Weights of a small image FSQ autoencoder: decoder widths [32, 64, 128, 128], trained on dead-leaves pictures: piles of overlapping shapes.
Rows from block 7 of the encoder of a small image FSQ autoencoder, named by matrix and row number. Each number is 128 + 32 x the weight over its row's rms, rounded and kept within 0 to 255. All counts start at 0. Numbers have three digits each.
After each channel's rows are labels from the 100 images, of 14976, where the channel reaches its highest value: "patch colour" is the nearest of a few named colours to the mean colour under the peak; "responds to" is what is common among them. Only what is clearly more common there than usual is listed. The data: dead-leaves pictures: piles of overlapping shapes. In brackets: how many of the 100.
# pw: pointwise conv (encoder.blocks.7.pw.weight, 384x384x1x1), inputs 308-383

pw.353:105255144178094085164255124139124159125113128104107150072110136152077128091109093084114148144138098157115164166146102230122173087171119107074225148111122139122125137123154150166118098142113155087120152104164099114128161126143155
patch colour: black (100)
responds to: dark (99); shaded (76)

pw.334:117130135136137141157010120091132133150099129106128127119126127131127121120136117126145255129152109084129210105120116162128142237125101121127149129140118130123124119106114125127105130130134132158126122059138120116126110129135130
patch colour: purple (26)
responds to: vivid (36)

pw.59:156138120085133121116190132221126144126137127126133153131132124118127126122129072131116126075124118124125129071146153133115113129138136150053130126176127129111130132160121144138114141092129141138113084122121129124121127131121144
patch colour: green (30)
responds to: vivid (34)

pw.341:127138150101126124129083127086134135129145126130139087124122130090131121123126092134117130125134122128143128133134120171127129117126116130161131124134114127138128122141137137127128120175129121116141166127137133124131125123129119
patch colour: pink (29)
responds to: grey (48)

pw.42:116255099163089109116255120129115092127108120144140101094133148141217117101109114139136115134127134108168146119107150146120142116145227098124203114123126065134179189158172098141147134127146107098129123136066145130148121104106122
patch colour: black (100)
responds to: dark (100); shaded (78)

pw.174:129255129113111133113191108090163155074121094103104084122111117139142157113095141154142128085150172108127064174116164146116180133122126144117192149112138095162136192088095153115128127146141114098169097104140164120112111140112160
patch colour: black (100)
responds to: dark (100); shaded (78)

pw.217:117212140085124088122255117129093126123125111141127117134111120141139139151125131134104117092128162120147135128133146115119152132119100141031152124091130132154116111105135127128154137150118119105144074121151122128103104111145175
patch colour: black (100)
responds to: dark (100); shaded (78)

pw.96:138255138139142177120236125125124119141137128131133130126105104116134102120129092100080133161114109135134153129121142107118176032102148120142218139119114161156147112117098111054136064169159142087117123145144121156146135138119126
patch colour: black (100)
responds to: dark (100); shaded (78)

pw.209:133089117128156120146061215115118113126140255134113124126113110137126169126070138040133128131120120127128125121125125104138118110153127118125134119127035128130129131142122183237133124129132123120132147120128127041129127125127113
patch colour: grey (47)
responds to: grey (43)

pw.158:132092139125119130119118075117129128129125118133140118129125022129126129124147119118119127126129132125124130122127132118132125130158128130128125132127143127128127130130130114100132129141130129127122157130131130137132127130121125
patch colour: white (32)
responds to: dark (37)

pw.191:113187093115123110162200137127112099133108121140137166143036111144156103118114102142152135117146110128190128129131101255119106108148106139126146125095123200121045134142089145131202171142198147093171160138139121127145102177197156
patch colour: black (100)
responds to: dark (99); shaded (76)

pw.118:118221110115143132131184095124098139118096117121146076118066131117104107118126124093127129151099085140130120081080146147100189103124124152134255111119105133154121115088165167120142111099142164156148151140184134129129113126113141
patch colour: black (100)
responds to: dark (100); shaded (78)

pw.162:124255134119102125092092165113093118128131112120140073125118135135149131135115132115085114134103156072174137145172137255131191140175114093118202128117087126125135150096136151117086169094138124125162176101084138126160131090151116
patch colour: black (100)
responds to: dark (99)

pw.333:154126140125122129130037122089122137081119119100104128126130133130130130129116137125122255127139113157133120120137133136125134121122103126125136125114112126134120101133130126132124123153134135098137189051134129129132125125128124
patch colour: purple (27)
responds to: vivid (37)

pw.44:128162133146125131129035124114117123127122125119123126130134128117126122133129139123112131162127121125132129133131134137123139130129121133101130128126124131124127132119125132131131114127130127107141157125128127131126133127125110
patch colour: pink (30)
responds to: grey (40)

pw.383:077255147141123149103233123112139108121084112131110140134122126117133175127120118163139125178158105134096146138124124085101148125140088125108223171138141135151122117117119149130142107151111127107110131137076145133126101114120126
patch colour: black (100)
responds to: dark (100); shaded (78)

pw.201:153147123123115121141148122138160107255127124110121145125095104148124138120120127133143126140139138103107102151112111255135129117138113124122143111119166132110124118114131152120113107128134120102111133134125099160126099121132140
patch colour: black (100)
responds to: dark (98)

pw.328:135154147143117143143073123124123118125127126120126129133136128101127119129130124127089132123128107120135133118137129121120125125130121142000148128131124125126124120131129140133132107114127132124137145117130129132130130123129122
patch colour: pink (27)
responds to: grey (46)

pw.229:111255106116120102093143142096130112126124124118093175132107118143141139132122104143079130130143124134155139157128112255107118077135143111123234134121131220149143046112154149129127150122207189133121184110157124135152107086140128
patch colour: black (100)
responds to: dark (99); shaded (77)

pw.279:128255115112127117131121127103094155152094123122109107145092078154162145132128130111143113145169142147126146100132128255142193106145125115118179129164125136166147117090131106159123148140129102104101203136131140142157138131133126
patch colour: black (100)
responds to: dark (99); shaded (77)

pw.149:097051139106139103143170112154115123137101130159203154125131108128133138116115080153135182128165139139091129132136103062133150073108162109226085118156121120105122114140128165131121141124131119123110082151149133132101141110125123
patch colour: pink (31)
responds to: grey (46)

pw.145:153235108142099148105210131134170120128095133084127112131117083170165152096137124139117151167119131164094162133125139255093172072159095105111201120119132103131154120155123114133105173152113161107165148147129127152108106118130140
patch colour: black (100)
responds to: dark (100); shaded (77)